config.toml
arch = "dit"
model = "image flow-matching model"
dataset = "made-up waving flags"
train_examples = 97500
image_size = 32
horizontal_flip = false
conditioning = "none"
objective = "flow_matching"
cond_dim = 192
logit_normal_time = false
norm = "rmsnorm"
hidden_act = "gelu"
mlp_ratio = 4
head_dim = 64
fused_qkv = true
qk_norm = false
inner_norm = false
patch_size = [4, 4]
layers = 8
width = 256
positions = "sincos"
optimizer = "soap"
beta2 = 0.999
learning_rate = 0.0015
beta1 = 0.95
shampoo_beta = 0.999
eps = 1e-08
precondition_frequency = 20
max_precond_dim = 1024
one_sided = false
adamw_lr_other_params = 0.00093
max_steps = 25300
batch_size = 256
epochs = 66.4
lr_schedule = "cosine"
final_lr_fraction = 0
warmup_steps = 5060
weight_decay = 0.08
adamw_weight_decay_other_params = 0.05
Rows from block 5, named by matrix and row number. Rows with one number belong to one neuron. Each number is 500 + 40 x the weight over its row's rms, rounded and kept within 0 to 999. All counts start at 0. Numbers have three digits each. After the name is the row's rms in percent of the matrix's.
# fc1: MLP up (model.blocks.5.mlp.fc1.weight, 1024x256), inputs 172-255
# fc2: MLP down (model.blocks.5.mlp.fc2.weight, 256x1024, transposed), outputs 172-255
fc1.589 092:537485568549524450589503510443478434480488475617558538468489539490539542532499439474477513545504532538478488444498444477446426490515458464451542571469457558523504497463476475507535535474455546440502509594500559430458559501489509485476585484507455477433
fc2.589 088:476527581483493486561561513437544468536528552553418566500586469476586477484476456481463464551491499516497468467498463498459459541561459516535486496555477475524553512509488482501482451473470426478496525597458541463576570445507483499545513501512547520455
fc1.590 105:494402578510453499487513559542448489594427510536511485596463501548503523468549465540464580446531437463464437468479514474455476462501518488432584529541467532501565475509487510543461449542481574509490542494508498536538469421460526543501556582494530504463
fc2.590 091:506537444515456504418522540555519544551484519468481455540531474507484492520481566466472468516581529473445512565568501493500478526479558487535443505480457451520507466537484533533514509496508446542503512557525444447521519450564495523533487454483537458553
fc1.591 093:540563518495510516506524526490496550460586554533539441495460508461420555458496510514506455525494474515497485536454479495494538469481536477459529435503471500497475454597527484498473539425524532514535493450476453521505506494485434525483496451447378479500
fc2.591 102:502494482530484527448465465414542517541591417474492496473512476491464561515483454570490571471492479426521509665566458501495549474451535460489453539486527509489514513536523516421483444505483527554499474532520496429495475528544470457556527533534471484446
fc1.592 095:471539548476441514536511435545490474466538538472540419631553491472501385498482598548523502502497520532500410429516484481452474484523543478435478555567513423510477487460472495495483514519488560455517474433428518497490433523545540551473586522529493558500
fc2.592 084:530511467512554594533509529542515510524483482446505473500517489481404572473469580536494522431484500507494485451521489537476486463489519483502487555467472504546473547590507487442508461489535477486512527491331575493535448513540486530422527486506507464604
fc1.593 089:474482482521445519480527445491462510581471527589478496459474511432485404459539486478458445466417453501466454534534486448535505556508455515491482567493475443510446500508553534580462494489513475522481493511531550469564477481466533509542468505476457495442
fc2.593 086:533481455526560478487497460533539466499529511561530441519491535468543526507548415460484566494456503478431504583439552501545517557477466586521589488435497494524501548548509492437455518456538470506477462555509492503500516532524532492501486559508537484450
fc1.594 095:551495461461427515543539522490554528547535555530508497423541516481519449455483478463408490511467518472518534507530508572493559533468519455460456466459483422535516482470518516496513519526507470438454513595458538519509542516461574502508442445469467510496
fc2.594 094:464489517512520494548519576426489545455576450526522473549539517485516502493580454465454488433421528458479456515546487519536508523491554477501473496603473475463491531525514554516494507524513578446496435575435556565486488499529561467474561482491551481521
fc1.595 097:549554463453579492493500547451489419524549460443483505494500447471487470480452514528524474504446499398545519482473502427466490525524522407540472464475493457506487473500441469477475497552494507468388471494480392494441442484473534503521405491482504475507
fc2.595 096:487489510502455499432476510466473570493554521559475496512530454501466485506509492498532531481494505481475493521590505454483491527521445523431533549523500500498500527540486477478481479523526452518765526519509456501517505572499501486562580481502489498478
fc1.596 103:522629458559468533404529392505495486539452525515527463453574563520582478483501487461482523505481568549463578421526460472505550467489548515539513532508440512510547533442506553494507400492497529497467535549481447484516473451543541443473565483528458534476
fc2.596 122:489431474506466471525480485596493489526495549482470533494497458476511380497483462474421438544527520375522547584454488557508487507460508552479498596465465486494511496560509493517500501564483491497489492500531441495504490523495547475502453516546410516457
fc1.597 078:549479448480483492499532578512483484530502487494527500535444465530545538544505494527498534469423551485427516632575518514480525517550487468541448487475469475534486515471461506538475529423521539499512416514484503541558437518511506477490477515522533529541
fc2.597 090:476550560476516551469522570416512526504440540543489519541468488491503503507430456486496477502472532470530480514587535543458472540485495446503454561444519500483494481523486521456529481493505537537485549545509448566510519511534497432557539564479488466486
fc1.598 118:457431519487498455483533498512495496521526535499539534469520464452521463449497546459518448474479492471420571464378532524469546486486444485509530557479480489415503543435508475496514459552474511488485462516574567460495521523449496640540497520533495570435
fc2.598 114:477504546505496459513498517476474489527458470469519492551479572470591473514492520493475534502520485530510522499568489505520448462532512581447536522502522524504536508553526497514482501495484561425530521515440444509542501451402523547466539514459523497540
fc1.599 097:536463528521504505480463496458514424432428530545448452518458483505520515531467471437507555518506424494510492465527481433505443456487501566421411498511569489523439509538518388470516498556579517523529485530439529571493381504498491559563470543462509509537
fc2.599 089:527488535488477490497517457502479419541524468524541439504485502521537484531575441526490359454479525515536440435548493557474493532512460489556467488544533518532528516395527515568476494500455472471534502539383564504454479445465563531445570462457495412530
fc1.600 097:502527544472508517484506528513455465438484647510560523520483498479470480549526511562497537503475516493575528492532474514476475465508390537600458546467483424481466524475493525494464511499487531548449496518458439476596467515480585546514488502531560502591
fc2.600 092:513478488501543515426538490490513460462562434489490554525468462569607453407476507465532489481578518496584494426472554510522476407565468487511502511505454511442500544466470495537532474501506528566458551470516464457442505442556598504527501520514458497566
fc1.601 088:464565449478515440457447516443538513491480467491511466518549469487554473462552554485539504489465466543484515457529516509466436524561462498469472544523531453517484461482474509454452452512508524488489435500512523516470466511478492500559517442483553485391
fc2.601 107:504469501519470492455430504475468477489470546511467459508539504544496575441470583525504591546459483572450505487582551483458543472513405382508588478498535478429507542576515497599494514503446479472515517548450477479518460538474469505444515473496465535523
fc1.602 085:559492471474547580460485470517478534517529479435573500445487498496425466606521522482504476518513553521514505520541474457504513587476486498534441556502508572539487502528604566485477578473472562508500473492505510488484416525558504466541547462564509460497
fc2.602 075:462475498532522507477487467466567547471514554422503545561548500530436512411537523503513544562488577573488484511495519533488532587524505483415414499442570532494503529488602456551469411536486432490511455484511553514532529511458556542474443462557512500553
fc1.603 109:450526498491494504467560533459499496538470529470563493501495467519511526512481478590451488508521472421485521543485529442507531530542538459516461464494492456458501491528429547531503476469474483482478457501434509500574485512520562498598535511538518515552
fc2.603 115:531511435508496525494614558564502492515523527456485526469502488529501530566485506472510506493549472444496529569452542443544569491449539577488482498456492480551533529478422481559499481517471489476489514485508566456449514520503581554463439568531515526494
fc1.604 084:500555443531470513446412519497512497427478510537549503469456557654404542492491495469575553565529487460488517547485500570460494516521520516512471473425533524530474491495485521490462542544514425467489487531496468460446514565394497478492497558487423475507
fc2.604 086:567456445463563507456400532485452465504531521495475481500513533528466554554476519541595499497581523503516522532456487490515503495518501513509487469506446547510508555579389482495512470515468493506489513537567456529509517514605486494506525485488514520483
fc1.605 108:512502406493524468551479578489485476560515496429479460456462498468487590519471458524458494489503472518500584449509606413542507544480644471453531523557472527457500509521470473530502489472481481483535481498475483468513461492495433481548499483452490484565
fc2.605 107:514474473485475528610448516476528459435491521477513481523495538540509370506509453477471506531488525491514511454510565550510537503470609520524485491537533488446480542425497531423475491482507566507495512568531415505526508479629475514489567452505522492652
fc1.606 087:546477451451387542444492449493502503561501504424494551497516534443458441494551545500460511463474499524509579473484526414491468570484476527541520521554458507498473521493491495458483465488492459560520555455486543506502471452560484525577488539462452482538
fc2.606 086:498509522519458511563487475481537514505505513433518535478513466497494496500522501521460419538500526473519511507512511570465467539490535486493563495432487475527495451457493523554557509542533484562521497498478402568451461515439460432507547506530549510508
fc1.607 100:511585484422527493508417402470516517497518462481529408412522470482568482486490487532495484491515502497507428535463530570495501411463469502565483414513562452462512576444515543472499522503518504522485636526448528560521534519515549548545521515523553464513
fc2.607 098:535502516522500423564451463463483455491556458493543527542488466545579494453520507521518555455517497536487413548463481462519502452426444508395515513511556510476534399588499476557472452474467512505513537462521542582518480512433539517441486604508465491443
fc1.608 101:448554511523496476456563536498489479476524475399505472578478533507498450476526488416485537487454461464544516537477482475454459563506521586465500497579482453553508519518542447406445525507580509593505524519417480488458541532465506416530538545511442525499
fc2.608 087:477524492500526483457507579485561602490505590465494509497501556517622506471541510503513517521548461508446482631495485463458461528484568601424503515475474487409501498516527505567504495488510391547497443495525466427500527527574441503519424464493461518439
fc1.609 109:497474503485462469559549514605493549465481473481497477507563559474527483440474494488523476481468451559557455486555458550500550575491589582509541462456515472516432646504534502479500534562475519469495478504504448550573461493509505368481534575492452515459
fc2.609 117:511455539483539543408502444500456494487462537622557503438470463413525534504523547481483488475493503559441438523509465403446461481529465507523531473467532513495521502515499499522512487509487527468502488552484511469498518589468556507499507505492523512507
fc1.610 085:512519457484599537470503510500469572477502498542457524506561476501479510557540498528498445512569567554465520509565494515608587474499482490479578572404437545555513525485433472497507599427506455487552570531515483480512523523442553452445603458480575474484
fc2.610 111:482468454533425491433526538572497494461483522530532555492521471552482443462564531525527488503576543539484518503524493510451508447556547550548541475520502549482504507532492505535507529526507517451562513588516476451453469474555476487568517586481441468484
fc1.611 124:472458520535496470509532510474501547485469474499506469474494518516527457500469516540511522465517398508519527535506489515426523460501508505478525460492530469512563498508532482530490506451381492517515485497492510511507497504477481542515512494572562416484
fc2.611 120:452500487558461508442535495480499390469483460454505492544574469509445484532416543543480554500527460492506532492512522503421529437471502472530463530466493515556538490530499564512464438489420520541514415506552511483532492530510542527521561496462544581557
fc1.612 095:520485529445504449487486439466521504481560535508488473494532462517506491479531483519497467534527452513489503433561459529477493524496458475461411502492570482437483540474484389460522464457475487488514467441441525535535457497543494449481534504530510475511
fc2.612 092:494584508476475476474416507471447507530507490484521484526429495584503520535437465464512575480521458483496529465509510456408545474538399497480475524512487489526477468474447521434501504578448497516526456520453549521499487506488556560461520503491451530548
fc1.613 102:434564513457468458494496536445506504472526467515515466526527537519524455497576534489535513445506517561450582525554504495469496476428467494516485555491512498526560490441499497531475511573479548507520464404557570540545528560451565549482547419398526463473
fc2.613 096:540583422505551440499490554519499546444478522509516535518487483466496565493460458450498471485492519460424519588502466512522540431532564521465473449479488492465504527478481526505501486520521488552468528407511518489463484507524488507445478516517443490455
fc1.614 121:542514499584463541554485532499476518508472559507517520483443439480490502487450476524499468534512433512545501526451509519452507407535536480528509523500523536506407521533521475566462423439612531531505516594519453528520591490500500455521549502463545467484
fc2.614 124:524577460510470489486440493474473508485548540518562454504468499548455537524430502452476488506512500495449570620474418504466494542522513434503537496473506480535472518473449506507521493553547533608478485420512518531494488554542450488437558450508454467490
fc1.615 121:448582538503415528575511535532443476498531501533553464496550484466508449485500457506499490512536540520511491469449543481495509384547548467495510544547578514485494474521492487509501490510488457528505485518569459562496481497533533497523510448288561476538
fc2.615 126:492500550484526450483495482537497451514575463516553534462451488484503488500562434521503529498445512535497454560571475473490498497423465556489509488507521506473515499486514494545500529512481502561509458436528541458481480440600441492575542567607406491544
fc1.616 088:449540454460555506462583438388523484485470448575477497528478486462472446591510459446528516469521584536493517510509496445555470473515441542525505500548514510492447390485485503492517466487517508494561525510585553440476493490491537547373516443494507486553
fc2.616 088:499486507489460426490521409453455528575496543516477553504498491598504521438521539482524564426520505486537472492488515515543462407561440525481576466420506535494518571570468527449502555496539518460497534491497478545588494536468554518500427542552506499491
fc1.617 093:499470482553508486499491543467452502488481506426516527550506501493491490502488601483500512428451493481488512504445491497440485548435488498513477516442473539442459477568543406517572435519519500513489435494560521526507439525490497452545549521541501544515
fc2.617 082:507540482457521431523489555437544498571508473477539543494526497432438551517534545473491490465498530513471563539422519500584480552457555542391481380595453508536495518408511522535519512481531550533547495494420458530462472486518468530450550512499425515537
fc1.618 087:526540459435589537434503491553455539580522484505509480497543403499574510619510558491464464521491562482491593459512453480479518527477464505480534529488494507522534525526477483507470650509502493489520543445493488502520535561479475485582541446506562477463
fc2.618 075:448471546498445503459465485492564489480483461511521490526465599490549436458528488479485540566497521550498528474512434500495552495529460480512569494476528518518467479435508515508522427462545485502471551446497508474469518453500423489516469527486462490500
fc1.619 099:554444507563510523469520513480458546546507496443423567504462558481486481485527447475517540480493508407541471406411455495526549473466521497526462525522494462427484526492546494453439447542552442513465534439496486493485429492477459513420487458504528473537
fc2.619 086:497485413507501499658499476480521511473474471451523512489512498514569497521466490492472533527549508457509457491447506485540445526471504482542421533466479484639537522555560503435491517557551574486476531455487557525572488535434504503463531471482464479533
fc1.620 084:473466500517548494475526478555493489471504504617544455560437500520478467521502482471524451536563507556483484441607558548528527497476465555468492534535586483550504546466448489493481421493466540470495501494501574507447479477438509535479526557532487520472
fc2.620 098:498493499463490613502482514455498453475591522478503503518512546466455550446544536530423499554534532474509490504445517518460426446462518493559506527586430519476523465529506522525494494535455542506479491504486501485451463409571484514468531466510483461559
fc1.621 116:499516491548523567509498516511510549460535541520472484500474491475468401463539474534437452503482512457600517457537541522477573422430573513558517453449387483575521522478505520491561515547481506589486443517448492490550522511464518461529534432463522481559
fc2.621 134:447500514466469550515505486498442534466484587538445496500499527508488492560478522530472569601550513491480470466570526533438451546551553494542460523477521498472496528506541476503524497495518565502473531459508466498457510459425440475453530505524501531434
fc1.622 130:503568519478521556472486434544442528492497534530608504515528445563561576486503505637505487542479548500505484510461529438476571540535492556519518489513526506527474476482501588495416460452493493508480517557492546562456516525487530501608497471520485508431
fc2.622 127:525472526521461488471507543444513461587484454478491581470455530463415465477475524480570496488519505511472423487606531538501509446420540481498457486541501498557510454475530522431527438539497532547530479488533475460559478482554485479537493585498462493576
fc1.623 095:472469462539503548511561484433533511484554527491558527461489559557584545485477538497480465500510465487497535512377435492547444465451426428567496453486459490538428468426554495555431515486446466471465496468469517486457460463505494454526463468491489502500
fc2.623 106:398532471498458497556548462495458499435529511509542562496488476512489492537554449495463544543481508585492529469396469535525399488497463478416511541509495492499507531494524490506505538532473544438491509445564493467486492468563451515414585457502511544465